python train.py --encoder_moe_every=2 --encoder_experts_per_token=2 --text_encoder_causal=true --text_encoder_positions="learned" --residual_init="none" --optimizer="soap" --grad_clip=1.0 --gradient_centralization=true
Rows from block 5 of the audio encoder of a small contrastive audio-text model, named by matrix and row number. Rows with one number within an expert belong to one neuron, the router's apart. Each number is 500 + 40 x the weight over its row's rms, rounded and kept within 0 to 999. All counts start at 0. Numbers have three digits each.
Before each expert's rows are labels from the 100 clips, of 14848, where the router gives the expert most weight on average: "loudest" is the band of the loudest frequency at the time of the peak. Only what is clearly more common there than usual is listed. The data: melodies that start on their tonic, played by one synthesised instrument.
# router: router (encoder.blocks.5.mlp.router.weight, 16x160, trained with AdamW), inputs 0-53
# up: expert up (encoder.blocks.5.mlp.up, 16x80x160), inputs 0-53
# down: expert down (encoder.blocks.5.mlp.down, 16x160x80, transposed), outputs 0-53

# expert 11
loudest: 500 to 1000 Hz
router.11:567527572554550521460516580486531458386524481471474498528515456516466471483535522457476478418546562467498500474520479430455530451560487496510587463446496533484518
up.0:455481463520518490465489427601491442463514469525498559434500536547429436510543532460497564458445517460465498496570508535467498451495502433472589501529477573517500
down.0:502525547559499456501453547461508544507501520512510473506572520474440499483509465442528457573512462455449489509450533447562474423558541370453582434469442553474456
up.1:512416497474525508567517478599443600442515470494460588547496449434557536508506532449508484543527528526504466524440491534517487483468473536445530579507475491497450
down.1:533482536531495465497501518442544440432508469526554370509513436478538476559534528434500497479538509536461568499540506560488504489502468541476515484491494478568534
up.2:549490500552517485575520418525571476539543444505456511454497524447552404492463553452523451448552511491518494458531511483513453538477488507504460526450483486528382
down.2:465479520512428489515548548476471549475514509455504473572532524435475477491513506515476489520409526489488494485389427461500421478551511524528488501515541427570533
up.3:495483473574505459506510584471519551493443531487559397480466552557509433446542434481484532510430513529464486510535494514466558499509452475460538501517559439484553
down.3:504492471504526515518483432504458503473546490488509597449553531460443511566481424512564493522523565484456527453500556558396462490547532479456469502540571500511469
up.4:493482543477548568592490447476509520560485510479440473486558466508536468497481528552515471482497473513546538483440489478475476473549497569533459531568474441504506
down.4:469550491479467469499454452570569496486500488464538516541464525525485446519540478477482469493463485545525528477465556483509536489521471511547432500515572496542507
up.5:441526547491502466503534508515445502432466557569513526512528506465458499564493560446509493518491589444450502508419495520534488535569602472492446436508438520496499
down.5:474483571454506515496467418557472557416523450500455539491576570531536509498447506489549498478533450510525472536578440489547518470495544542529505462463496428529477
up.6:532464509512477467509568560506495469463471510485502444532513515458511448498449593505506446518571526565493487503497580449652490535458536498425515542470491469496415
down.6:485405495465473437534488494515482501479512494508521513540515490504470516554538500572447535504499545576508537494531570562424479490573540541475489457513424487539460
up.7:504546574439491516519537514474519494575482580519526358458523533510496441433494422542499521535510536518497528514563529509499487506529500606462527562517542530466439
down.7:469493568549487507494502484526482538450466515525527590468515566469536506452497463550486477513553480431417541524497512552494519489515410544480507599503487496496563
up.8:537499453573525474478485530476480519522528481460523465499498468512504506506550475403515574461569534484386512451448433454512534472521504480571521488451522459488450
down.8:533519482516608463466498456438524507500390524495491556527504499535504487489473492575502513485482476422451593474559470512450501553495539484515467452517542486483572
up.9:491530500575502501528482517424513493528483441411541597381511511491487519543509560525429559504514522432529463482475501493515468513594531470531511505502502415506484
down.9:532529494503509514547580526525457530445545475559485482515492528555550537524517513521535525483578476443528464541484465508482546513546505509572590516448553458502518
up.10:515535556483461435496495489501520557442517509482491509506477475519496443534458531451451479483544445516554595458516434496440491465409538466509504569489589581450586
down.10:543491523509477552557513536456496512547614548559482500459458508464537495504467445470481532508525544488511473483584417487519535477516455552570507514504538446479519
up.11:476519513505532452485536500470511540540502570507530377503517518476470449444524498508517531519420506496402548552482494486523563527518516461517471501499490502488485
down.11:519482480469486547503437557462518413506562483516454569515475432491577434472543508483490527492587464477458510405468521477497547509490506494489452499517479516423549
up.12:494513507444524485493487518511415471511515545545512515446524466544469543479507440484411576534452423529476540531543459433471568467554530465541479464521529532506532
down.12:560547405548517530463539524537594581556511538497505451532499500494561522429573509497480494468446519461507475476461539448514533485468430500417524431500590525508515
up.13:484489541509527514500569567561441465479488538532522556497521463541540521515515429473501402475439561516495513471502495531454490440513578481466491534553452470456527
down.13:465595478503499544479443538501480517490474460453534445450486523495530482493488451488464516509523491498469529458552523520541511517467420457536506598481517488502478
up.14:489519504463473477521534409420495449533527469523506510492501536509479509559466477551489536579507463499556477455503459538468442535574556552435491488464482436462469
down.14:397488538457542539468426427473495458481510466520488542447501468498509503472514556495458529475383454487488498456461410477490486558488549528464528539505539468551503
up.15:513481510507497511505484462483509446486553524480554520451524506515517489505487496521450481531550520489471508481555482536573521512561596466469501553510506496509454
down.15:560468542475467501513526534495549493510435488582445519491479474514456452511457499492463530519500546502530485480454459489530509505529490542422511572575426525508448
up.16:537479541487478472492492437424457521515468511523560489443458457503492523472517505526510569484454504522565503596519557552570530505473493543464522503516496442437395
down.16:496525456513488536534516571556491481492537488503513533544540556494482507449490482515426541494536381550429513442449557575493424506488502414480485533495503509475498
up.17:445529518553586562485514536515504532537481553515512644524458552457513530502490530472492493468549521495451555418551492478482491530475468467502453496500469542499509
down.17:441462527476498475476476500377580518414531419520511367520503535490452542496489562539506487403482536482483463535525435473533558563503528507513459443564523565467508
up.18:562525573522452564532476520510542479541507555569450574442508471485464515454485548612533473495487534496503499486539485482496620473512523477510512476502561554497477
down.18:525472558462460509534466521540488490495463501490499475478524507579483487541528559342486550464486438449531472568552492503477506547564500446503530529457481487565475
up.19:510454503473444514520541483523585479504497473509482484455471531490474467439454518498480523539516525508431531499488515515453549488481572566451468559539520413481489
down.19:534523546529385480530562458443461514505432485489548524489412447447485465501537427562563558511514496487493517537554439422446560482421579524470492544524458517520530
up.20:479489513479478494529509443559465529394516536493511461511508481408514450509515486497552481551526512538487496452487462420502436467547516576539469543567461470473403
down.20:554480414421490435422534508500517476479396541442503509496404488520473492560476546496508427481528524496510495565436488523481486519507407526483439530474461499519520
up.21:513504386494461497543476483446550468553516530448536532469510501443474552573514568545506549532476435452471474460509487566468495525526497456487472501484547483513509
down.21:459515439542503474510476499483491504503546483483514487515426431491413472504491532494468491544548563517536433446510465477522530464524519459510485420520456473405463
up.22:546481490477505516496530429493492497549526511437472458546544485502484511481436540430445551502486486509476509497524474513490507515484579536466494545544504462475451
down.22:437540482526554465561530491404540546475494474527509555533492464456586541488572481535588461511518497555468475552488532515522485515515459558449501491493545459510480
up.23:552392502573510469495572525518472517484440487514461455477494501461469532543521531513434573599526539474473432402495548493427497469518477556476496526511468476504450
down.23:572498594471517542506426477467418441522475528501506537466502401532474502567542565473469550404522438469447535507463513540479553463512553551494497554460465446427526
up.24:468458535534452547446495542458514480351489553528531544484540520508472504471504562533509525511476542487498450494475563507618472435462511568576517426505491523481387
down.24:495540541468446473510550453488489447522537432492555469500549486574530526451552487531530503467545460459490549515451607554467485571450515517503485469475499492489546
up.25:494492558448417472557491408505559488535510450435545546493481484515447467506444469479468516388586483548486545516553488505413537493500492441528538542486446578506470
down.25:519481520535518513519546554510570479504480573520566506498406491493473485550452541486557511530439531525508483542418474431549489567517471546521525497540517479521466
up.26:522450348528470571496500508459549488471510585532551537480537546577518499542476503485531446475514502501448492448485515464403479485517449506537457517522506526518508
down.26:482488442487429487542524518535508495502417510490504456490570522507430499469504476480577476529466507578411472482530449457486498450481537463464424465519463501524481

# expert 1
loudest: 250 to 500 Hz
router.1:555536506490554474440466546546451414505457515533455507584452520440540489526483514578571531509487493509481525528459490532521568531518450534493534448525467532505522
up.0:518429505469502463534502529512472458500493504510473567446520500469494463525541431409598487499547470494554492483515527459477490494513534537490459525475504539404562
down.0:480488418460483558532515492552543518534562493464502503486514355476432470546468558558500531458469531463487529473593471502423469511489497550495531432472470576463467
up.1:441484431525501544444496523465536473445575444515487506535510472466522484562523426548461499457570445545422507419487486509487497537475464463506442435540439467547521
down.1:515500426587486458485548526491453530511546503490502485576543458484472506498558459506438525467451514505463469454531449513471529544468532527502467557540462471480457
up.2:507461473491575486543599474516484525490547506541526454510424505476529481472494502493576480466474519435574514472509539541439534560489569503453484524564506547470501
down.2:524429456539521534492464463521474401544512466506455523545472463534453520433494481452573427486509521480545477539522414515444546538463489530471512513531499466438544
up.3:457517423529533440460521520522538531467487523504530487463479477443527425437516520503524595489496475545550545436536457500539521538578471514486501517529498493523477
down.3:425404485533529518440496450510469412542535506518518513483523479525431474442501506531506573456552508423549502552564469549509521509460507495476508485469537526510504
up.4:471466488461534502510557493470443584484516514468496478499530522610536492549547472540495543465519469526507514535468500466489506498524561430522538526526537466528462
down.4:501504520545447525526487486466481562547417558457475483487454507507538502493505497487494534551464510447493494449519488524421516478486503451492542470465519424541528
up.5:486534478473505500484553474502492478499495490517506458462483519436513514484494492528421538451587528531529531509514479538569533546461566554477468425452503558465396
down.5:500547507493546491517487484574505503502553418541530509486509458591528513475504581510489498564469454519444496493471467504468520524495540504466469450534570581521555
up.6:476472543511505518556461524491501454518504478463507406527569501468570528556543511530503482509494552528528556481518548483394448477486491500404438523541488500511539
down.6:565468511517498533505523487443451494496485556541443615535478466577444487531511493538501504509472513469522504508469432558484504564560491527462449382518505487491532
up.7:561506505485552447477467557475541478494501516506544429537449520506534469431530469490493563556472438468451532591508479462446457491459516573512559512478547530462450
down.7:569514506508522464430483448543527529571505552503488586479521463501537533504505422519407526500400471546462473444471471564477482436472504495594567544538503481567449
up.8:541520486525504472481479465527451517453450436435517526511539509462504486469490559510548507503600453546523535443536492514576461627486505524460468467412577543515351
down.8:560477491497518506520482508480553513500491490512458447540452491473550468488510522478480530553559516490539577535519513444514524521507477568507519499527510528488602
up.9:466519419544527489521477543574509520532455496535510427559473498522505470533550560467466541524530476471528497494511537496446391527491494494536402414595601510509431
down.9:443449477508504487532558496476503513535503422446560537504412529490476451484483526556509562493444473499520496583532503463519543528537498470455402450481527466552563
up.10:459544467499538492451488469496434571513483502550541505470553484496532556450441404543468503529511483456491457532504519551464469516426430532512519509507530473476542
down.10:515489505541461517480522453482537493501485467380520534488481445490508455512481516463517523505507465427559471483479608511410581518488467484521502458502553528507416
up.11:436477510546529535365500550527467476478561481483489525475450446473535461490502536417523544503436516482511472562509516534490465552547552550537513517504497472538495
down.11:502514509493518474512505513536528541484514524456501506495511558545475523496511532560531518493518462488431455485541560491497497597461428460450531450479525524455552
up.12:463479473491526452543526481492491444443512470498507386496510521460537498510480514443544553480502524486444540526573492549503481521525457497538487536522479554473503
down.12:516497496543523505505489518449449569415448497507516638485502464533475524524473493527557480510550496480554510520463474580443541419492516534512442538526512540566434
up.13:530527505505483565513502479494525521494490415519534472497529457491540422465465578473539456560526508500503505415504529458611454552513473500490517421533557539544353
down.13:550497525508459455540530508472407517532432472441451577522475471539528502508519552530510578519492557505561539505527550467462460489484546538537518540496515546466627
up.14:494537492525549514506464494532473456498496488558464512565504423429516479465477506493442543542478510499473415515503619509465528461445513456578511503516520457478492
down.14:458426546535544443521494439514480482478427515456493453512500506530489501543428551565565549522533526539523509535497484494498488517485473508557459496503497455492471
up.15:495478517529494460504485476520468530542490424471541582513557524441408449486492463464480529562515548426473512472522445528449549519501556461513486596435512539480454
down.15:498577472505410546526429486486504528539484632552475431479543500433480440501432514560511485478508503510494577493507499462475537537522537467450482488427499531469518
up.16:485575560491503550478545573455496455457549484533518542548508506510523524554476537605492432529495521510502475491522466498591512500465534471485500464496506556459452
down.16:462552538471462455546464505498481595521554452403464510491535586515528500467500532417511506485509516536475543506465510495480440546423583482506518556485498559575550
up.17:545446564579458435510485506474469535416523479457455466495496484465511521436422547509520520425502546447503546429451456539564487449540546492591472465530479483480509
down.17:468437463458498532572471476501461506501527460512558518524441536511441493486479436518524523416567486444478509476512475544524458539579520456505444547399483513512436
up.18:508486542574447501560522499474488521525450515495448587497522537489470478486505487597542440482462510498546573579499456487616514499491548450443483471523537528529464
down.18:517554570420517500473532488533496576396477483515459465580569561489505479504490534478512425528427521483570533487456506519596517485507515488522531431514466512478429
up.19:451508487492538433463480535464459472511420550460481607537466532459510475497519523551535479507450468519504435452499463499522534446491454473562443432417505441514482
down.19:461453492473543511401503493492524538545431474523447405500521450501473556451531519439510501504531612477520485444515443526500483499454562519509499445508561419500502
up.20:544524425584514536475491426527482468486448592471449536438482503570478529440484459588551514550450526463532476518487453524513533524505425434483497459480509506460541
down.20:531512508498514505408507562567645472538430486530545451517542554486496453449536517416521504560506507540539449478468532510599557465497511507515513404483511492552497
up.21:494475537587552494437469516569467502546512461475532536499495444429440492498553584490471523474482535459462534458502546542457507586526494529462501461534425543476528
down.21:528563526518471420536502527385549491514552557502483459539444510589591462469492541528510513476549486507403508473543540531479507547501496500527488479504485419487510
up.22:578501504432499468515523525453468475543494515571487447491476429508515469533587475438507526441488498470484521454583441474515532464512547430487526453484527565498620
down.22:482496464485498507505523452463504555541629532490494548473535575507460423494461543523480525521537507493465499535443604416455500507532434441521512466493555535487462
up.23:592412444530462523552521487514547589540478558639487508480496468469493538485522469435429474446500564542387517497459530507521498555470433539533485505497470479502553
down.23:507496488448456520485537505453456423461493474529536537463473544467509558524528442458421442497477544575441551528541541484524538452527521561453454556526412500489438
up.24:528479489470483513468540486557516566511514539559488460483525477475480460442552402549483449512468594541533561538549506473466511521493525536538493591484500501477497
down.24:580425481496475454451500489518502395525495470493535545461529458484471526490559436483456427493477480514522547545416444424492519480470475468454497579558560396460522
up.25:468525527509537519465559454495455487518558472441463513550486510522549499566472412503453489480489423494440502469457518496539467436405497489547594529546523533470493
down.25:478526473484515455483501466548572576532484515501485493497518446509505397478432503508511507560522556591518471539471389534425569484438524450565557542498538506515518
up.26:582444516461491422505568486503515507603477484513515436505436458508472468497540472485530544465540468516408523575476486467392427525513503465437531517551472563499433
down.26:535493493532451579615466569490507472528470487477546586571526482533518503539457425553498419499461444490486489492520518490419492540507529559488471505513418537443467

# expert 6
loudest: 1000 to 2000 Hz
router.6:435528514509506492515504491531457470601542502493475485505426403518493601439497598528495460569516486517495541522435471460506542503525525567493409564483513549549538
up.0:493493504466508529477501494483548515462535476520545405501478535480448444505531517488529515548505486535531473554506437485521544476544543544532526454519505512472515
down.0:528410462500521496484475518452542500485524499449485525422549475561514523509491506486509511485528532513478499460557509511518453490479510584524559459486509461553485
up.1:575494519531564434501493470456461511480510494567527531477533548510541503473526470533448505486542533516470570485562444451534452474527547533545417521536478452498498
down.1:524497551496505502447576477580473561475500419518512450561524508455493491521548482618454503487511589464480484491517460489652427492509471457455470459500548496485491
up.2:450518485508568490470497493451538447517476476435531505470540519506475485449505573529489478582512579489485506554472513494559463484490554498536475471509445528516509
down.2:487564470474565479497535495494497514523531502525491472528531541474555510499567500487484559414408492522544412505488515551544410563524501433535488497511519516504502
up.3:502548502476504512505514524488442461521506478415532464546471471484524533575503438533530463509518464491478538434491556565443566412537504563489531468466546444434488
down.3:451598431519467508443476489531516507526473481527521506451447490455530460493401487534517442450462509463521540471435484588476520529524430512506484415489500449565501
up.4:509539464502500469483499574524506483529588479518501493441478528523441483455517505485551506440504424475454551422528524490530476494476455537539436448505553453545411
down.4:503484402546519492481488545513567471464547525448522535468465446538513505402468510514473496540510514453475571505500445525486550448415446511513492444461526456516467
up.5:492487440486503483470457521526462550478458564550475475580529487579560541517503478560561515460466421541464461516487594576440466494517529458511531496592518530451503
down.5:472533482574465543478516520441427453476522492505559492472487494496517578508463546465503466536459519548456512479525501514465564512486539499467436488491511479463468
up.6:485474439527432526524533537519549488476489535494419560512490488505486469573513524471525523508425501479506526486536535546591422450501535471475437551556481486534607
down.6:481552448531547521544521500513538492511517528511517408410522616448470466512548551573447459481557473525499498523504555557486490450485472491533457529444500533454430
up.7:454533468548572479531498545505484518560514416494552499492475507465520507557505511411489468495470527525484479448491470505513592495523500574516486478467537497520465
down.7:523573439527561457533474526480436480546540549529469460481494450511535508526482450621532461472506496514467472457538543518519505465521525535498535445595477492509530
up.8:430497600451551472432521514520462482441477487454459525584545447528520513500485423467504486466522498569520579507493478476487537550436456497493468568497523509524526
down.8:507539530529445521468465500524492535491487481534470504520524518513531549542549500448496486415508458519495484465561494481500503474447600552562459548514516509402448
up.9:578465458452515492435510501488391495516415518442511432468524519458507511529461467536505490502477539512540518386468530489536533556566496557484447536442500548520487
down.9:600510476491506522495502440513530503530474420482534506479528503513431491565447446532563489489559492519507488465560531477434503548585508528512498419537506553553509
up.10:427476540489447434541537539518515549537416567535533526490515485508506545515511519394531548481454455530437519494508510423463508479531572529469479474493451521501609
down.10:539496497448496503534458493540502426426498480528426464567595461529547491464547521445554494537531397451504502530557533445527579493555473501479583538530496498461527
up.11:443464436562508447429464442514532489526459505419501580480494520512513511548508562520515448534460470418529508463394497499523461497527544507516496486467535518512526
down.11:479496411418506421476510552460505484527449458473450380470490526483490527528483513498541489484564433442481486453624449492443500487527490529477446406561492526490535
up.12:510536501540495558471497548495526505492543491479457490525496556531474476505493534469410534506518543473497462443486498523533488498466507514516484468584519471528511
down.12:395455470530509491466552495494547504437488453463546539484420480540572498539499488525468501431520498391574479463534462545481525446464474513473485527437526483519422
up.13:456454553481508530441410535497497532489556419509500530513486439496525573522504570454505483506596503524537535467403501495459493536555483494472448520524518489520496
down.13:523464533582513543501502473459514451503518477536540410477480424533523553497484586544472491533481460456468559464535540495523487551503567516478431505459566479442494
up.14:496498494517549432442491553488501445474505470477490512554498540496512525518456529532518486443549481480434482492490491525507584550520455470524525546521514410573460
down.14:479492452508493455503526546523493530464489520436489504506470516475447451498533584524497539504505557530510399502505497451552539475442464492496535527503476546591461
up.15:581498532451487492523496483464538542530512559506475516517505510587522505517598515581454535466528516571479474510567543539455476518470501526483528494534466510444505
down.15:512506535472550480507507514487501488533454457498489533534467454421555507455535532488495508569538602529494524552515522502445530467468495543438480491559478489543512
up.16:505489569494511514508469482512488520595449565443500511499489504463506545391472463572503443478469443524470521491528482500508601447470515498487526502516491440491509
down.16:495450503490448545533465455467480495500391482507460508536477474575456511537497487373517531477533422511509512532471473521508495556494564493478568529535457453461522
up.17:482465491443469463517545490463535517536513585442462567562477574507512535483473532549514500510505521513463462498513474487546502380501500512515520499482549504482438
down.17:478493501521499528425478569556532539502491519533423419440523537540501475521453508434439521513451501534551475526539531459499487478551521494512505371499466590545493
up.18:526549490495522500446501477500548517512497472547547492529495483510535450442497548539517503527511482451452475515489485508515590483512562459517440425460499469539511
down.18:522463508488451521504530510486422516593516486482481557522456498521479511499527486488494506488520492516462556529478473542516410573512550423485510481440525443518514
up.19:479524503550445594499498520488452523536610480544483513508550509513481530492517487457486468456513525480417550455473537462507535493528527494513518434533431485517506
down.19:548510499533501604452509511403503513500515519493447420518499495520498499504498545513511502497454482382447516500529490458454541496480440506559517568453465413473484
up.20:497506515431527508455413483562549477440470508430525510448534460464505431522509470558482441437438560533429536533524517525478491508508524462534529556489482483555551
down.20:441484473571444509535508494431500530469476493472468529569563510511556489496545468411490454526510467583411496518546623497518521512534522510494542603459491525415471
up.21:483453511464506503512512532486562509575498566413542506548452486548540498536492417453488475513470502446485412493554520489477585498492476534503523509477514557535612
down.21:522501389600526510505531512549448515520384543519466559478445453491450507538481442479503473538494474491485478445463525436503459430508481524474484501527434586458465
up.22:426516471504488514521461513533474488505542458463551513499486451505483468390414520469531546464515411478540549495448437454580500505573550449557430551466528542562462
down.22:502445495497476448603477508508507514561480501442508475586527476482494531480448460544461555506480533530531545499508459420426492512538486425505441535475529451509481
up.23:491515535547540544479555510513493476416496479540432505533478496507536439486528549494482473502474533537477475459537546509533544466486553475492576578482397444473536
down.23:477582475484523490437422485526492513478495550540462478474566490508449487549554486509553485479605456549531466542425537509519463523474492534489551587541511515566458
up.24:448512410474588466541498482512466478508508440447530480471517507452453512477459526610496486446437521454497483539513470531475443440529491548492528519582535589565474
down.24:535490496537422477567509463469536561498448548568569544494496538458525428430497382448516489544455503490492501495513443490596475514537445499511517499445523460517547
up.25:510521459488537509455592483565494460449525554466547507443483469474465472486521493526474448464412464524488453472502510490487569494482501527470484547550535528487514
down.25:477565535467499463473430482549477586508463507512429533480520477427513425500515387434538484536555411458493455484446461467536487539490499486495467470493510495453444
up.26:548521428501475508420554485469583571480508493553436507537543583561487518537548547492509492546498538479444452480564497537476490483481509510527575480576481553465500
down.26:489398610481569438503492491525501496527519589490449496454518490470531520459493520510578515477489497476514521554538453510440436524506541469550550405520485463549586

# expert 2
loudest: 500 to 1000 Hz
router.2:453491565467450477527556487466428530473479559492465508494487521507529477502574532501500523450473481390506550441550501476515524536495420501523466443567546533493503
up.0:497605572475508484452502438563459527574542449529540485481519537516503504489551429490437531484449523427473465496391453478497455512562453439541496510485490530449487
down.0:493470525497527502415486476574563448551520536501456459531520484552476529514542537459519517461520507475518400434544440557483507485577490496487556458482491439456420
up.1:489450495505515532532407512438466446509498534481519460578520415516532563500509486478472428476521509489498561484522485492409598502535550512506532479496505452503472
down.1:455480507477544458476580502471473524491518452561443454519482501516451499507481488451485500480372505550537501543537493561557480460523445532415504494554514545552499
up.2:521461539462534580480490502575474485467559499482469561502569511437503512457553493460469445525513491519552426536503525540456516449467545477461509491454435412518468
down.2:544508540539454476483565545513568535383561568501508418493495476587526468506526535519527497522485496515500505526446569538580494495503544547466472483507475544455482
up.3:533558516535515477508478480517449531505478449482460467471579476377540503490548553493500485553518474505448553428506506507575488501547527579484490449473514502466416
down.3:557512523505547509442488490464492509469446515434562517518514510482542511524482585610483529485475465519475476568440568433596519487553441485469501522511562507531518
up.4:492477516555510527497523484449492588520557488486469482496499505511528516523525582520454480437559489500615525513485449531434441467504529468527503510464484499493472
down.4:450451560523497487513525583483517570458552524498500481570495480507519509513596502514498444445442458437456506469507431480458553447556397496452544472502530416513463
up.5:490469559484504461448450491493565474443575518463433491484480603571553525484529507533477495496477551463440467424563573495459565462553484489540491507541562505518511
down.5:529496521408402491478480461447460503517537521523474488497585547518487552458512489469496524528422505563582470533502505511535468508481478509479558471461547540449501
up.6:524541489517502481457483430532435541506458542515440416483469534503434518491455491483458590430493490518529517560469481530469491511500569546479460510453536464490547
down.6:530484482475467508456471473522449589507491568437563626532470572472467458558423470516518564483514471427474505526513512472510521537426461572548513501571546480526438
up.7:484496508481512595448508502496497530585517420435576524501501510495539508536494473480485541514449505481470513544539470505528535567468517425584481439525391494457512
down.7:492526509514539550489456461491559557529543452482396515551478542496454498428477526484531525515498582402503491436561550589458482471511455432463490456520511511454453
up.8:484505441526512490455524550478495518459503481543445521537531479475575515541528537472482481556541489494529476433487498439509508538511494535543466519505556436473513
down.8:513431520424574529460521499462520475524451478491449499513532444441525463502587583547528519491418441462541475469491544472502475510506504528565480497455529508455569
up.9:496485506489492420471516528499509464479517432416529510484430541522482448555502494442515568471526515489470464452527537536451472494540467526527491478466547479555487
down.9:522440450486481522437513440578528455446493614474508576474492475459528508567467447536533462532407484528548463472517512513475494553472481501492464522481511506532468
up.10:459470473524470481484528508489520549489505507507490575543501452463480516455389462463528411535496457550523502532485441498579519560519469461496485466539529568490457
down.10:445546566524528598502500505482528521489488504471522547557524450522435511516504513592489478476528491478485450474496536525489553507486504494577503576488517461474581
up.11:544491544573494475499537464472460481492537523474411427484505593503458560421561548491497560475505497505432538513518476524449524538523510444475522445422492487541403
down.11:475548451508527530488427480493594491477526531499504465532508517506549504540503487442542470493553499585497519493438495498514474493566461560492506520531462487490543
up.12:584473460509442513502484546442546458414522451536513528536603457494523416412540470499408485502528519487510529525460445478448537562464493511560488478456519459494460
down.12:507431532522485498527528552551494530483497533540477457452501469519467479466554486542596491511496499471514524456533560510459533502519457494454531487478494471585531
up.13:537500526500546556512529515535511474460506522516441526552531570436415511459514481551529498429488535459530514491534447554536512361493543526436444508475503486512521
down.13:502492503456545591467465469584497417488414523496448385463524402478389500505478476513514584501507447483470557481518538512538480488513540496445470531512480503457502
up.14:453433488527513493513527483497528566497499516515501501473500442540456434470503460458568473428591506539590464490492526516555429388479485425545512531477528474525499
down.14:492484513432531448457534501531481605489419433448549545516479438541565462481530490485468481452453506526451474460445519508538517613443504456519498583483521439493528
up.15:535467444440512462525513465471461501497546489579561551481472463565495535487471584521504566515529526521459514518443443571444444514489500499498459500486476491509537
down.15:531438423549445524528431547489489509563504464510567476509449504517516467424495524570513502496528521554461503447529419520469433575443518491551496493565510485456428
up.16:514469483515470479473534495472582499482492430457501564481526529569446505489520509519445533475570471553469498454576507519574473541496512521547518516494457507434431
down.16:493482495571493523449515441472522584516515451455504492518513475511582430456467525520507491531546505481490378460450495502580483508527497555524462476475494528517576
up.17:435453526471496474489555497441511463538493528508499473467541463500498456442519480543493471492471464524494504520532513494460562465513541520476454530495516532444533
down.17:499581508482472486494532515500429526495481546474532500533501475601537495508470481293460478491520399515474477510442490482495476529557476489482544506486491481560488
up.18:480513495494450447465493475450540439531487534516523471482482483414573415505495415470517574544499522505461461520486524533580535457544492476501479512479564539464482
down.18:481462478504547536402447503506504527530417526478442555454552454528490505542468427512531569489498518483460513539510536453537395485470487444424426491472470518479527
up.19:563436572527539507452487513429496473496485515618543511582500521538455534462489545471516455508524567496487545440480496480493399506519516521483533598524428451480487
down.19:560453503506514503574504524454528486519476465420468449543495482493540552477514552526489545483504556545514490464457449511437529404501518505453476650466479487549489
up.20:494500495522458531541444484506542453411506516535480500499489504431479574488479490519469529532477489468457514466514458485434469459469489567536550507472524420485484
down.20:440524522522388455543559519487532553472465455551511508448504557560532513501466509482534509457505513506449561504463541452514487436503504569590499464526519468482474
up.21:487525571511534570516480482506504550534513556408459534495549537491506478483519476486520548536479443503561543495536494568509523510479472508488495495550463557469473
down.21:467444468457447462558449405496488526466492479512440490484523513433521496484522522574476546566442482510516521523487470541447453546531508501516547522495556495497553
up.22:521498506546501552500485479498529512558580469549470501466489434496495464467500502429489529479556439593512431502471475439492493483465493413536577515522408512491524
down.22:503505520461512440451497504524439434475528501496450479477507516470460465523444508483540496472499401579504526420557423600445485505443496474516554508506519448541548
up.23:464512489528502517379542502489477500595559494512510501495449514568504570580442477510566451525530393499517450510576484473496456456525481536514474515551519430502446
down.23:478482563568509517500486483463543527538405529449575518499539538520451488495441531479474482487516446540556506482454398482465414565562526507565477501449483496478414
up.24:489487523411523497414466475471526439487518478478516467456446560505486512528502513429544434480510486515426483502558529546480582461489433455516585531481451508509501
down.24:560442487568458550508537491505549519527539494444517500454555582501463455451506438477546495540461507534535477554470454504498463424475448500533485464501478526514502
up.25:526505509448513466533520468490527486527558440546541548507545458530497522505499557485462524441527464521510485484499517511457488494467495488510570534487511465509493
down.25:512472506489513480556483480482497521468498539523506551487456453473544443440517480479529505453507426574502465492487509521503513552519446498544507494529490448594483
up.26:534509525456535493562521557509456480522414473536488455437522522480495494415477447457523499426454478511469587546448545494477446511509459525485481466504484494518482
down.26:550542490542561475497475437559480483583486518448417599487473451545435503537480425515522454503512464472448449471478492494530476470505491499534521468580523502464470